config = dict(
    model='image classifier',
    dataset='small charts drawn from random numbers',
    train_examples=203450,
    translate=0.12,
    one_sided=False,
    warmup_steps=1440,
    adamw_weight_decay_other_params=0.01,
)
Rows from block 7, named by matrix and row number. Rows with one number belong to one neuron. Each number is 128 + 24 x the weight over its row's rms, rounded and kept within 0 to 255. All counts start at 0. After the name is the row's rms in percent of the matrix's.
# fc1: MLP up (model.blocks.7.mlp.fc1.weight, 1024x256), inputs 0-127
# fc2: MLP down (model.blocks.7.mlp.fc2.weight, 256x1024, transposed), outputs 0-127
fc1.960 093 [ 96 135 108 127 171 111 151 141  95  79 131 165 119 136 110 154 165 126 109  86  91 154 106 166 150 130 133 121  91 137 186 162 146 141 124 114 145 145 140 138 148 131 127 127 122  70 101 144 127 167 102 127 137 111 134  77 139 127 138  87 134 118 106 172 147 172 155 124 175 120 169 132 130 144 114  95 133 114 103 132 143 152  99 113 148  99 157 115 115  75 133  72 118 108 111 133 138 124 148 160 136 128 125 139  96 127 126  87  95 143  86 113 129 117 116 130 129 115 103 125 100 132 134 110 138  89 168 144]
fc2.960 092 [143 151  94 114 108 125 128 126 102  99 126  92 124 144 144 110 133 146 135 164 133 154 116 119 143 104 113 123 162 125 140 158 127 107 102 157 108 103 108  93 123  79 137 169 136 171 120  77 132 157 138  71 119 184 124 180 111 155 135 132 130 133 184 123  83 139 159 140  94 116 117 106 140 116 143 163 145 129 163 142 174 101 169 121 120 165 128 141 162 155 136 157 130 157 106  98 129 123 149 134 133 134 136 143 155 167 120 154 133 147 131 104 104 105 153 121 147 126 101 135 130 129 132 172 134  53 127 106]
fc1.961 101 [125 112 114 104 150  94 141  83 162 102 123 126 127 100 139 143 116 107 121 117 111  93 116 130 130 154 183 141 130 161 130  95 132 105 144  88 171 180 141 132 142 115 127 165 142 141 106 133 111 103 141 143 182 150  98 169 108 116 102 144 139 152 130 163 140 100 142 133 113 149 137 100 140 160 144 155 145 118 156 152 106 151 111 145  91 125 132  97 111 157 120 102 103 126 101 104 123 112 141 120 139  73 134 108 157 123 106 122 145 159 105 178  68  83 125 118 147 106 108 109 116 169 136 145 108 164 163  92]
fc2.961 099 [120 149 123 107 121 145 153 151  81 116 136 139 138  93 148 139 155 153 138 149 184 134 116 118  91 156  76 109 129 104 127 126 112 170 119 148  65 144 125 128 106 134 106 139 128 139 132 134 146 116 147 126 103 145 126 152 126 153 102 102 140 128 103 125 155 137 116 119 132 124 106 149 164 105 114 131  99 147 165 134 142 143 133  91 106 138 139 119 114 127 132 155 139 105 122 119 171 130  89  98 114 147  91  79  92  87 144 137  96 127 151 119 163 102 136  88 127 156 162 136 133 131 130 143 141  60 120 136]
fc1.962 101 [135 110 121 143  96 126 166 113 146 122 121  82 104 125 115  97 132  96 108 104 129 107 147 122 126  84 118 183  99  94 158 108 120 117 148  95 150 126 130 164 132 144 129 144 121 114 120 135 139 144 175 123  87 134 111 128  89 114 139 118 129  96 128 131  88 108 141 142 167  70 125 148 142 142 148 152 144 135 111 111 129 136 108 115 144 155 126  88 140 137 159 175 112 102 146 124 101 101 177 125 166 158 130 153  95 112 144 133 107 105 131  74 141 132  98  96 148 118 139 144 123 123 113 184  98 145 132  93]
fc2.962 096 [155 139 110  83 175 149 130 173 132 120 106 131 121 105 149 121 139 137 122 109 112 139 122 130 140 187 131 121 139 149 102 158 139 118  97 114 110 121 109  88 112 123 118  72 133 190 138 134 112 154 135 126 107 124 145 133 145 113 107 117  96 123 113 125 156 124  90 104  89 152 114 114 123 116 134 191 149 156 131 147 186 104 161 141  84 170 162 182 148 139 125 110  99 141 143 113 120 128 136  98 111  72 133 107 130 113 145  92 113 122 106 120 132 155  97 173 143 128 134 131 148 121 121  78 137 118 127 119]
fc1.963 102 [155 116 156 156 112 106 106 129 152 155 119 140 119  90 175 128 126 128 157 115 143 172  99 204 139  86 142 145 180  93 113  97 195 176 127 154 150  93 117 123 142 138 167 171 139 171 157  70 110 126 155 124 156 132 135 118 171 105 140  92  69 138  81 108 121 167 117 185 111 114 137 162 134 148 141 151 111 141  80 144 143 115 134 130  98 143 134 140 142 127 114 127 137 110 124 115 100 119 126 144 144 134 129 106 142 110 134  92 139 114 112 142 132 144 142 149 127 138  85  72 126 148 111 150 148 138 142 158]
fc2.963 103 [ 88 137 132 117 140 187 102 146 122 113 140 137 168 150  71 136 145 115 114 121  89 148 133 138  92 135 127 132 145 103 168 141 133 101 137 105 129 112 148  91 120 129  76 132 126 133 110 175 111 143 146 141  63 106 116 158  96 123 145 137 116 140 132 144  91  79 136 114 140 114 138  95 138 101 107 133 155 130 117 133 114 126  71 115 148  86 140 164 110  92  87 145 122 150 102 107 119 117 157 149 100  86 166 136 127  87  86 141 112 145 162 131 149 125 120 111 110 117 159 161 120 101 165  78 135 108 170 125]
fc1.964 121 [ 82 113  74 147 100 103 126 123 145 154 179 138 107 160  73 147 134 152 137 136 137 156 127 123 112 180 103 158 162 139 133 146 156 112 151 130 155 102 119 146 141 110  67 115  94 112 124 112 139 136 122 155 120 121 127 134 124 165 146 136 123 125 106 146 122 132  98  70 139 164 157 123 103 119 100  89 112 141  99 129 116 149 135  93 131 113 119  91 124 149 107 129 120  82  96 146 130 112  89  90 122 131 125 114 140 144 139 143  94 111 117 136 148 140 146 141 127 162 120 138 171 157 115 114  95 122 119  85]
fc2.964 116 [144 107 122 168 105 149 146 144 144 137 147 166 153 129 128 142 108 148 103 102  93 111 101 121 104 101 157  97 106 136  96  95 139  86 121 118 145 120 127 147  96 146 179 125 128 160 139 138  90 116  93  92 166 165 160 115 132 151 119 130 114 112 121 122 134 158 139 152 127 118 115 178 122 122 127 140 133 168 144 163 143 121 170 168 124 176 112  74  96 136 116 136  78 151 114 164 160 104 122 122 162 111 133 119 135 116 125 124 185 100 158 121 109 143 133  83 120 101 103  99 114  96 117 108 142 100 135 101]
fc1.965 094 [141 137 130 150 123 137 129 156  97 140 117 104 127  95 138 102 138 112 127 152 134 120  72 130 113 120 141 150 149 135  97 128 118 137  97 105 157 117 116 131 154 152 106 142 121 185 146 119 146 148 145 123  92 121 163 114 129 139 155 128  97 123 168 149 100 122 119 157 117  90 127  97 136 146 120 177 153 106 139 130 115  96 138 144  97 143  82 112 116 162 131  97 105 119 167 137 108 128 113 127 136 121 128 137 179  88  70 129 111 133 141 117  74 127 150 159 157 118 139  63 161 148 187 147 158 129 104  97]
fc2.965 100 [115 121 141  96 143 117 122 115 133 106  94 109 110 141 113 164 102 138 121 125 130 142 156 131 131 102 108 152  67 124 145 144 155 105 134 144 160 110 125  74  76 117 159 115 140 132 138 155  82 130  96 132 180 133  98 146 113 131 146 159 136 149  88 104 138  98 115 127  57 157 154 119  96 132 120  77 124  90 115 158 144 174  92 130 158 116 147 146 148 133 137 117 102 150  93 145 147  92 106 129 135 143 119 117  77 138 137 163 110 135 116 133 148 127 111 144 174 141 148 154  94  82 129  87 114  76 127  74]
fc1.966 110 [112 174 104 111  92 144 122 111 136 141 102 177 134 129 128 137 152  98 166 117 137 160 124 111 120 111  81 168 139 117  91 141  93 111  99 158  91 115 140 138 104 104 141 113 134  88  96 137 172 100 121 127 136 124  82 130 131 115 124  90 178 136  85 156 130 138  89 156 117 131 136 135 119 117  95 167  99 151 125 121 128  80 129 155 139 126 134  85 151  94 113 155 195 131 169 146 113 144 152 130 117 122 133 163 146 112 137 182 143  86 107 113 141 169 141 104 157 163 104 128 149 143  99 120 107 166 111 159]
fc2.966 104 [132  94 139 126 166 128 138 150 107 111 152 146 139  90 135 123 151 144  88 155 126 138 168 136 130 156 154 108 130 132  93 119 179 102 105 100 175 150 180 137 133 140 127 130 128 152 141 133 107 134 133 126 122 129 164 159 147 123 123 121 134 179 149 110 117  50 118 111 162 152 133 103 145  81 165 119 136 121 136 123 190 142 125 110 132 125 147 161 112 101 138 140 108 127 110  96 125 135 126 106 141 177 155 102  95 120 169 119 122 116 161 195  80 119 136 122 107 119 102 104 106 117 137 134 143 116 129  87]
fc1.967 100 [136 139 113 101 121 139 114 130 143 123 155 112 132 187 146 103  78  76 151 160 166 117 103  64 120 110 148 139 103 138 151 136 131 131 128 162 113 125 137 175 107 113 111 110 130 154 138 139 103 152  84 112 118 119 103 112 135 118  98 135 137 129 105  92 154 134 157 140 140 172 136 129  89 123 131 123 151 170 140 139 171 112 102 130 123 101 143 150 110 126 130 132  90 122 139 111  90 106 184 112 163 149 134 122  88 132 119 124 151 102 106 127 132 102 123 113 122 110 159 135 104 111 149  76 141 148 131  91]
fc2.967 107 [112 155 116 133 127  74 147 133 114 128 146 143 166 110 123 114 173 118 121  64  88 125 158 168 113 144 142  75 181  98 110 161 122 161 122 129 133 150 121 102 104  92 144 176  88 116 150 103 123 135 157 159 138 135 142 118  93 107 118 148 108 117 106 148 127 161  92 111 104  73 108 103 180 114 172 135  82  89 139 152  94 132 161  74 133 169 129 152 103 129 111 149  98 106  99 120  89 146 124 110  83 142 111 119 159 115 147 137  94 152 140 130 142 116 123 161 147 139 119 137 160 118 113 134 120 160 159 148]
fc1.968 099 [138 168 132 130 119 121 122 145  89 193 125 158 141 171 129 107 126 157 130 114 127 131 135 102 162 141 133 115 122 147 143  81 154  89  86  93 151 131 117  83 127 129 143 117 134 143  85 126  82 132 114  79 161 132 172 171 116 148 147 118 100 139 118 148 138 153 122 127 148 115 124  84 108 147 122  95 168 133 114 157 111 135 107  93 152 163 126 139 156 108 172 104 138 125 110 121 127  89 162 179 135 110 106 100 151 132  88  95 119  89 117 117 104 159 132 137 112 121 166 121 130 121  79 140  93 136 158 136]
fc2.968 092 [147 124 100 160 141 135 149 122 140  93 148 107 109 127 122 162  89 133 134 145 149 136 136  95  58 122 134 157 112 159 138 131 153 160  92 147 118 124 121  98 108 113  77 149 154 136 157  82 168 143  88 169 118 125  98 102 138 122 133  89 142 125 105  97 130 137  90 122 137 151  71 169 130 115 141 118  79 102 142 117 141 127 123 124 115 110 123  89 141 149  72 141 128 111 142 150 117 158  86  98 119 152  97 153 120 136 148 138 119 169 107 135 138  96 149 150 138 166 115 146  93 136 171 115 152 138 117 115]
fc1.969 105 [142 117 125  87 117 130 106 157 108  88 115 106 152  68  93 145 126 110 149 164 147 194 145 135 118 125 140 159 101 125 101 117 150 114 149 114 115 139 121 151 102 166 176 115 149 131 118 117 127 143 139 167 136 128 147 122 141 111 108 125  94 103 178 160 122 141 152 160  89 115 122 127 117 161 111 136  82 123 153  85 131 140 106 127 138 131  83 119 133 110 115 136 145 160  63 145 112 127 131 128 160 144 155 157 114 131 104 103 115 128  90 143  79 102 131 156 164 152 111 105 102 141 100 108 137 102 112 129]
fc2.969 105 [126 143 147 123 100 157 103 111 187 130 144 139  86 136 155 116 134 113 125 109  95  86 125  95 133 100  99 121 169 131 157 147 148 130 115 148 129 112 118 165 110 115 156 119 161 167 121 133 176 139 127 130 144 117 137 129 113 123 134 136 173  82 134 140 103 123  93 156 104  67  95 118  98 118 159 144 115 123 132 159 128 121 129 142 137 171 115  88 100 124 141  95 142 106 127 144 158 161 138 111  94 140  86 142  92 146  78 130 141 125  97 127 139 107 131 121 122 151 174  99 129 167 160 143 182  86 107 108]
fc1.970 095 [158 176 158  77 133 108 127 148 162 167 130 145 173 171 146 158 126 114 125 165 115 137 167 153 130 137 100 121 149 103 154 115 163 121  95 171  98 147  80 138 135 121 113 117  99 141 108 101 114  90 128 183 120 136 152 136 126 120 105 100 122 147 139 115 121 138 137 150 163 131 159 116  77 101 151 116 100 130 163 143 153 115 109 148  86 113  86 125 119 116 111 139 140 137 114 146 131 133 162 172 161 153  92  83 121 158 127 118 171 146 112 145 120 145 139 136 127 122 165  94 120 154 101 164 152 126 126 144]
fc2.970 093 [129 126  97 135 172 134 166  79  98  85 149 117 121 168 122  85 137 111 149 143 111  99 104 135 161 173  98 116 153 121 123 135 113 113 162  96 122 129 126 144 121 167 136 135 155 106  99 134 130 142 122 124 114 106 144 149 154  91 121 171 167  65 153 182 127 131 132 118 140 129 119 120 147 119  81 105 121 120 110 119 120 165  85 103 124 150 158 138 128 127 174 161 118 152  98  78  82 125 115 114 109 105 134 128 102 118 125 111  92 119 126 136 154  95  84 149 138 136 121 127 124 113 156  77 135 140 127 102]
fc1.971 099 [154 123 125 129 128 135  81 129  91 104 164 133 131 139 126 111 142 114 143 104  93 151  74 154 111 141  88 102 104 106 192 116 145 111 130  97  63 148 124  93 144 139  92 106 141 132 109 156 115 105 135 142  85 132 144 134 127 110 130 134 135 152 161  62  96 139  90 156 109 119 164 114 115 153 146 149 104 142 161 164 145 161 138 143 162 100 160 116 111 112 121 133 161  92 142 111 118 137 127 142 119 137 141 118  80 123 145  98 148  84  99  99  85 103 121 123 110 178 133 107 134 157 129 151  92 121 142 147]
fc2.971 099 [115 127 128 107 125 105 172 110 112 141 140  84 141 116 126 119 154 130 104 110 115 120 162 111 146  87 176 111 176 135 121 164  82  77  94 156 153 117 136 183  80 123 126 150 161 127 151  70 140 155 101 109 160 131 122 135 123 159 126 105 115  87 109 117 130 162 179  86 122 109 123 152 101 127 124 128 162 127 154 148  79 112 150 123  72 144 128 163 163 143 105 114  79 104 167  98 136 147 165 112 157  86 125 137 130 112 118 126 147 149 148 104 170 141 160 118 129  97 134 126  89 100 140 100 124 158 129  84]
fc1.972 094 [105 174 112 155  82 115 143 187 120 109 109 136 140  97 122 131 144 115 114 103 104  86  55 132 121 114 161 104 133 161  96 161 115 144 110 119 132  89 131 127  94 141 160 122 178 129 131  77 157 127 166 128 127 116 156 107 134 117 141 131 111 137 141 120 120 193 165 146 102 115 141  98 131 122 111 121 120 133 130 103 111 134 106 172 103 105 174 117 173 111 134 163 136 180 129 120 119 116 131 123 124 165 105 142 104 142 119 108  95 180 143  89 129 117 153 128 185 138 135 132  89 132 123 160 124 169 126 138]
fc2.972 097 [138 121 115 116 164 131 118  87 118 152 102 130 107 134 112 121 101 169  83 184 116 150 131 149 168 135 130 169  89 115 129 151 162 117 139 167 162 137 110 146  99 151  89 156 128 155 151 143 125 126 132 123 141 157  90 138 161 113  90 154 140 138 170 134 154 117 127 109 124 120  96 129 104  92  94 121 151 172 136 129  91  88 123 133 125 102 135 119 119 146 115 132 119 165 117 143 140 117  89 105 128  89 127 126 135 171 124 146 161 148  92 133 126 102  94 110 146 124 153 138 149 148 123 144 148 161 130 140]
fc1.973 103 [108 156 111 105 144 133 110 137 160 148  99  80 150  85 108 141 125 163 142 163 115 126 126 117 182 131 163 109 137 108 142 124 133 116 133 112 163 174 115 124 136 125 159  79 127 116 140 129  74 167 132 139 160 139 128 134  87 139 139 132  93 141 121  88 118 120 138 152 140 121 110 148 150 116 157 142 128 111 123 105  92 122  98 163 128  88 132 106 176 143 117 139 119 141 154 139 129 144 138 201 145 134 144  86 143 144 149 122  98 132  95 133 173  84 168 152  85 143 105 103 131 150  94 159 113 139 103 117]
fc2.973 104 [151 121  98 110 137 122 107 102 124 149 185 124 168 120 151 125  87 109 107 113 152 147 132 130 110 139 127 139 139 150 139 122 141 132 107 163 105 114 129  93 116 138 124 140  98 122 133 126 166  89 142 110 139 140 111 111 155 135 155 124 117 144 145 133 104 142 136 131 153 183 152 130 134 133 133 157 113 132 103 113 123  92 102 103  75 143 139 131 118 126 160 149 171 149  73 107 136 101  98  81 139 154 117 148  88  93 135 148 136 149 140 169 137 179 116 167  92  91  98 161 173 111 144  98 131 124 155 162]
fc1.974 098 [131 140  83 116 105 103  69 122 103 116  98 126 102 193 144 158 135 178 126 137 168 110 116 157 128 127 117 128  97 103 143 126 156 183 149 160 117 130 152  86 161 129 120 148 114 116 129 137 167 179 165  78 145 133 167  90  94 135 153 176 123 109 137 125 129 146 147 126 123 120 157 104 108 105 126 123 143 151  95 186  76 148 118 119 160 154 111 138 122 121 157 159 181  97 121 119 116 137 151 175 120 106  95 135 104 138 123 140 140 136 124 119  99 125  99 112 142 132 104 104 153 109 152 123 112 110 153 102]
fc2.974 095 [133 107 103 124  99 131 120 137 119 116 111 128 130 135 121 109 166 126 109 111 132 149 122 139 123 127 161 107 103 149 159 110 142 145 133 125 127 161 164  98 173 109 120 111 101 148 157 100 127  88  96 104 121 169 124 176 146 126 151 112 109 163 145 139 113 165 152 145 146 107  76 157 139 148 143 132 128 108  97 139 176 119 161 130 125 156 153 118 167 104 154 142 119 102 143 158 115 116 136 125 129 101 150 100 117 153 120 142 105 156 135 169 120 177 136 156 115 128 132 112 118 101  86 129 127 108  81 155]
fc1.975 095 [134  94 105 132 110 141 146 102 104 156 163 121 147 123 131 187 105 148 110 120 151 154  97 122 149 158 120 127 135 117 128 139 185 159 135 125 144  95  98 113 118 128 121 168  83 103 109 132 130 130 119 134 123 108 115 135 100 153 115 175 103 103 161 123  94 115 108 119 138 138 123  78  85 126 114 166 149 139 103  94  99 121 107 129 115 129 159 145 138 152 132 143 125 120 152 127  97 103  96 151  86 104 152 123 140 100 120 153 143 115 132 113 142  94 108 104 202 179 122 104 142 110 169 165 121 155 124 154]
fc2.975 090 [ 95 169 139 143 152 170 149 138 161  82  82 132 122 133 105  72 155  94 120 156 101 141 126 114 149 126 121 168  89 111 142  98 114 116 145 116 137 125  91 155 126 141 176 113 159 129 120 141  88 124 119 114 160 136 123 103 149  98 155  84 112 132 121 114 131 164  76 137 101  90 115 110 129 124 131 106  60 147  98 115 158 154  87 118 123 132 123 115 129  97 160 122  89 208 134 154 164 120 123 144 176  83 111 117 138 138  93 134  78 124 101 165 137 156 128 169 110 103 140 133 115  95 122 103 147 143 143  95]
fc1.976 110 [152 145  98 136 137 124 130 129 141 154 135 163 133 113  91 142 145 107 107 103 141 134 130 123 112 167 117 152 137 166 128 165 129 147 108 105 114  42 135 107 150 125 130 116 150 103 107  98 132  87 146 146 141 180 149 129 125  83 123  82  83 136 134 161  92 129 106 157 103 116 122  63 140 115 141 181 144 114 117 149 123 116 123 132 127 150 138 123 126 133 161 118 164 100 109 144 121 134 127 147 138 101 139 140 127 106 169 137 122 137 111 129 120 134 115 124 110 120 107 130 112 128 120 136 150 149 137 142]
fc2.976 102 [ 73 157  94 147 164 136  87  87 153  98 103 103 133 129 148 118 136 183 107 113 148 115 137 144 121 130 134  66 117 140 138 128 137 123 139 100 143 144 119 128 126 129 122  96  73 165 149 119 128 124  86 147 156  86 158 136 128 133 140 135 136 112 164  96 174 112  97 120 115 150 117 179 111 139 149  76 116 135 121 132 113 129 163 157 131 145 121 117 146 123 135 145 105 151 134 133 110 138 161 153 135  87 167 157 121  88 117 129 125 151 140 102 118 165 139 139 146 105 159  71  81 136 127  99 122 171 161  90]
fc1.977 106 [129 140 122 147 146 146 158  88 113 135 168 140  55 158 144 134  86 105 114 111  96 131 137 115 126 129 110 128  96 131 103 137 121 113 114  96 102 141  98  87 111 141 125 143 122  90 112 150 136 152 139  97 140 154  98 121 132 107 125 123 126 138 119 138 112 163  91 139  75 136 106 139 126 167 132 157 158 141 138 137  89  91 106 137 133 102 117 131 123  82  69 113 107 114 121 122  92 158 118 147 108 155 126  96 133  91 142 127 126 110 108 139 142 103 155 104 110 137 134 159 131 109 122 153 117 147 161 117]
fc2.977 098 [165 106 117 114 107 135 141 142 129 143 110 126 154 114 124 143 118 111 152 166 166 130 113 155 119 155 126 125 144 112 162 122 139 141 151 146 152 107 106  91 136 117 141 126 135 145 134 122 106  77 136 155  90 135 150 148 142 129 118 115 146  88  96 111 118 110 169 108 161 181 136 117 148 109 126 105 108  89 113 143 145 181 135 172 122 166 136 122 144 137 172 152 152 126 163 138 144 121 127 146 141 116 113 142 129 117 114 152 111 115 140 117 159 134 110 179 140 111 122  90  98 119 133 104 133 133 105 131]
fc1.978 107 [121 143 101 129 106 113 143 134 104 125 127 156  92 158 145 143 120 146  96 108 130 106 103 110  85 148 139 147 151 108  87 157 126  94 123 112 132 168 106 117 110 172 149  98 118 133 128 170 148 147 138 146 154 156 167 124 141 159 151 102 120 102 147 113 175 113 122 155 153 127 115 100 135 116 146 138  72 115 137  94 118 126 162 184 139 137 104 128 114 140 173 139 114  76 147  86 123 130 134  93 127 169 167 100 145 125 128 150 146 140 124 147 110 130 146 122 133 124 124 145 128 119  86 118 155 135 128 143]
fc2.978 107 [121 134 117 147 169 159 158 147 102 145 105 134 117 101 141 123 122 108 138 148 124 124 129 151 115  81 124 137 162 152 117 126 160 160 150 129 191 110 159 106 111 122 102 110 153 114 167 112 136 111 151 149 112  81  94 147 131 132 134  93 112 148 115 143 125 166 154 145  97 117  87 138 156 157 125 100 149  94 138 158 145  54 116  81 115 112 127 162 163 126 106  96 112 133 101 157 131 146 140 182 120  95 114 119 106  90 160 135  85  98 106 128 136 115 123  72 119 148 148 116 138 167 116 130 111 138 114 137]
fc1.979 101 [143 124 154 132 126 136 146 139 152 123 137 107 131 131 121 130 127 159 158 140 106 148 121 107 144 132 121 166  93 125 129 167  92 144 135  85 140  91 130 103 131 150 147 134 152  75 137 133 132 134 125  81 142 142  98 165 148  98 165 132  97  90 143 114 175 168  85 165 128 170 137 172  91 118 106 127 122 155 141 111  94 167 147 159 148 149 118 131 138  94 158 136 123  94  78 126 155  98 157 126 158 105 135 164 123 122 138 134 126 135 147 109 151 130  99 159  93 131 126 102 117 133 171 159 157 112 122 118]
fc2.979 107 [125 148 125 122 109 103 129 142 128 111 142 141 142 135  82 150 100 140 122 121 133  81  81 129 142 108 142 127 186 115  95 139 143 102 125 149 159 136 155 181 104 137  93 123  97 136 107  94 100 129 139 178 138 135 140 100 124 165  99 120  93 122  97 123 116 130  91 110 149 111  92 167 122 119 137  81  57 134 164 155 100  88 100  82 113 132 120 130 111 155 118 134 149 120 165 114 127 153 150 116 147  88 137 126 141 106 121 142 124  84 124  69 113 154 114 165  67 164 123 119 108 128 108 168 107 169 112 140]
fc1.980 100 [163 137 113 106 140 117 150 140 108 126 120 167  97 129 129 123 162 114 117 108 116 113  97 105 119 119  87 173 147  82 144 104 124 122  96 157 149 129 142 138 129 125 130 152 145 115  86 103  78 143 184 126 135 127 126 119 145 112  92 133 153 128 129 130 121 108 117 139 113 102 144 104 120 164 102 166 136 128 143 157  99  98 139 132 146 120 103 122 108  92 145  98 122 113 134 119 124 129 138 138 143 153 112  90 109 163 120 108 129 107 127 107 141  86 169 110 143 106 151 102  99 128 129 101 135  88 141 135]
fc2.980 098 [ 83 139 173 127 165 130 136 106 174 109 122 108 137 112 174 133  91 114 118 144  96 136 122 116  84 138  88 133 149 136 139  97 115 115  98 105 118 138 114 123 141 146 155 117 128 133 164 135 131 133  95 156 120 124 141 148  69 117 158 115 108  73 138 144 150 140 174  78 142 133 129  86 123 158 129 177 123  83 114 131 112 127 138 125  81 134 138 132 169 122 124 114 150 135 120 143 141 137 115 113 157 135 149 141 119  90 123 174 188 106 133 117 149 147 108 153 141 166 137 161 139 125 151 157 134 133 145 123]
fc1.981 098 [125 113 178 131 124 161 162 156 156 142 131 123 143 109 114  79  72 129  95 127  96 136 105 119 126 160 108 157 126 146  90 117 129 157 100 158 195 147 160 135  92 192 119 104 200 129 124  80 143 121 136 138  97 121 116 164  98 129  83 144 110 134  84 136 130 100 154 117 123 125 148 151 167  90 108 114 120 138  89 149 127 102 137 142 116 128 118 124  96 123 124 122 114 143 168 149 166 141 110  93 133 110 144 130 158 104 134 121 145 126 144 127 104 121 136 144 105  86 117 122 103  99 149 150 133 107 105  81]
fc2.981 095 [107 129  90 108 110 121 144 126 148 130 138 138 116 155 154 173 163 122 103 152 134  87 129 111 147 112 117 126  98 120 132 104 141 100 116 132  98 143 107  75 186 142 134 109  58 106  73 159  80 141 116 130 152 125 182 122 122 165 130 132 161 133 133 146 133 111 151  94 163 147 127 135  91 143 124 180 115 121 144 133  99 159 179 107 127 125 128 122 137  78 121 153 131 135  85 111 106  87 127 152 120 159 140  85 102  98  89 137 146 106  67 133 138 143 104 104 152 153 119 119 132 136 134 119 121 121 141 139]
fc1.982 111 [125 150 161 139  59 146  86 180  89 103 157 148 129 157 108 117 107 123 146 142 103 111 158 145 111  93 112 128 126  93 158 134 135 118 109 111 112 116 127 164 153 101 128  75 124 158 137 180 110 119 130 116 109  75 125 124  83  98  95 135 136 146 140 139 139 142  96 125  97 150 106 117 150 131 135 128 142 126 128 112 148 115 139 134 133 104 102 130 120 147  98 112 110 131 155 130 138 162 132 108 124 124  87 103 154 116 126 127 118 164 140 174 121 116 134 110  94 117 128 150 101 102 139 117 106 137 117 144]
fc2.982 112 [ 88 124  96  93 145 143 172 110 109 133 107 144 115  82 176 137 153 108 113 128 136 145 151  98  76 138  77 150 142 140  89 116 124 106  84 136 124 136  85 111 101 155 117 170 136 124 148  99 156 141 126 137 103 123 139 121 131 108 153 152 107 121 148 113  97 111 105 128 101 160  87 104 139 117 164 154 181 100 110 127 131 140 153 128 139 151 111 145 189 134 135 150 120  97 117 144 127  94 110 112 113 120 191  94 111 113 157 161 105  94 116 133 128 134 124 143 171 112  64 105 121 114  94 132 137 117 146 119]
fc1.983 104 [ 88 124  98 192 127 116  93 156 142 146 136 174 133 138 144 108 139 171 144 134 137 124  79 157 128 133 120 100 156 150 127 131 139 121 128 120 138 157 125  90  77 155 129 125 118 111 154 125 105  87 137 102 141 148 130  78  97 149 123 114 100 147 138 147 146 147  81 119 149 110 167 131  81 134 158 117 136 116 160 121 160  95 119 138 153 102 110 128 127 103 145 169 126 152 119 110  96 116 110 113 131 101 115  74 130 159 122 150 146  94 140 151 119 120  86 146 132 154 147  86 129 130 132 103 125 111 123 104]
fc2.983 104 [121 146 166 107 160  95 172 128 104  97 105 132  75 107  95 132 122 124 103 166 129 130 128 108 159 151 127 145 138 125 130 140 101 140 117 111 129 118 158 142 161 107 110 117 128 169 117 127 128 145 128  93 129 144 129 163 127 150 121 148 166 112 113 149 161 105 134 154 112 145 102 138 128 129  97 165 119 131 136 164 160 196 113 100 115 185 103  90 178 158 127 102 137  86 162  97 133 119 144 133 149 163 132 129 159 131 174  99 130 145 145 126 157 112 155 132 110 107  79 145 143 127 112 199 124 112 106 125]
fc1.984 102 [143 152 130 132 133  93 135 128 172 140  96 140 127 156 119 122 120 113 137  68 147 166 129 111 118 139 156 138 146  74 128 130 135  99 134 127 145 129 112 132  86 120 144 146 126  80 108 130  80 135 165 128 143 131  70 103  62  75 164 120  71 129 135 126 119 142 142  94 109 153 109 162 102 130 116 113 160 117 136 124 152 101  82 162 170 123  86 106 134 121 154 132  93 137  67 137 108 110 138  83  99 149 170 131 141 125 133  93 143 169 168 134 131  97 113 127 126 133 145 143 135 127  72 116 108 135 145 146]
fc2.984 099 [113 127 157 146 154 131 130  97 138 115 154 140 113 119 145 116 163 115 122 192 143  97 101 113 109 133 117  77 139 134 122 135 129 102 105 131 108 114 134 149 118 136 135 134  97 166 141 125 132 125 166 101 137 133 157 126 149 173 124 153 164 118 144 111 142  86  76 148 137 129 154 110 145 154 151 128  85 175 149 120 126 132 115 125 171 137 151 136 132 106 125  70 152 141 167 101 165 190 148 106 110 160 126 116 131 107  74 153 111 152 128 138 130 129 116 114 151 122 126 167 120 123 111  55 143 136 118 142]
fc1.985 102 [109 142 110 170 122 137  94 106 105 138 145  97 105  71 147 172 109 169  74 108 133 154 179  76 124 129 136 160 127 151 105 125 117 127 128 101 145  89 133  97  72 174 144 131 118 152 137 125 107 131 156  89 124 149 125 154 151 145 105 165 114 135 141 127 137 170 159 127 151 136 103 111 141 135 159 141 133 124 118 103 138  85 155 129 145 117 167 114  79 118  64 140 132 108 106 110 114 126 105 118 127 113 134 102  98 150 162  97 137 106 108 166 152 127 118 144 116 149 139 157 123  92 118 150 139 144 128  92]
fc2.985 096 [175 147 144 121  96 128 118 166 110 117 158 169  93 120 141 102 111 123 125 109  72 128 154 173 105 120  90 114 144  96 124 174 133 144 133 109 121 110 133 173 128 111 104 138 122 127 116 135 135 111 108 134  88 120 153  74 123 113 155  97 161 115  97 113 152 104 119 141 119 114 155 141 152 152 162 105 166 111 143 123 153 138 163 136 151 146 137  93 134 136 122 108 177 122 150 110 108 130 105  90 108 104 113 153 165 162 104 146 145  95 144  88 112 105 114 135 131 127 107 125 115 163 156 113 133 134 124 164]
fc1.986 098 [131 168 148 138 160 147 120 136 112  95 159 106 126 137 122 137 134 136 146 100 164 146 144 142 111 141 130 133 170 147 119 138 124 104  97  75 143 128 142 112 111  78  95 130 105 130 132 166 138  90 133 134 119 118 134 105 166 103 141 127 118 127 162 125 140 124 143  86 141 135 127 191 106 151  96 146 133 132 130 105 123 142 100 135 114 117 154 128 152 111 119  89 157 134 158 181 103 101 100 125 150  91  92 107 135  98 159 144 139 172  91 166 141 147 154  87 134 103 173 142 138 140 131 162 148 138 118 186]
fc2.986 093 [153 104 117 115 112  96 165 134 118 116 121 166 113 120 131 157 128 141 108 120 162 122 120 130 123 135 159 106  92 159 115 150 120 156 121 160  84 115 115 108 116 156  99 181 122 120 135 149 124 174  93 103 137 144 110 179 110 205 113 146 140 159  95 114 133 129 119 183  95 140 104 147 152 134 118 115 112 116 145 127 131 136 174 148 146 111  95 123 115 146 156 171  79 135  92 124 123 133 168 115  95 122 102 138 135  99 133 126 105 179 140 104 105 125  72 110 118 125  99 112 152 121  96 140 138 135 109 103]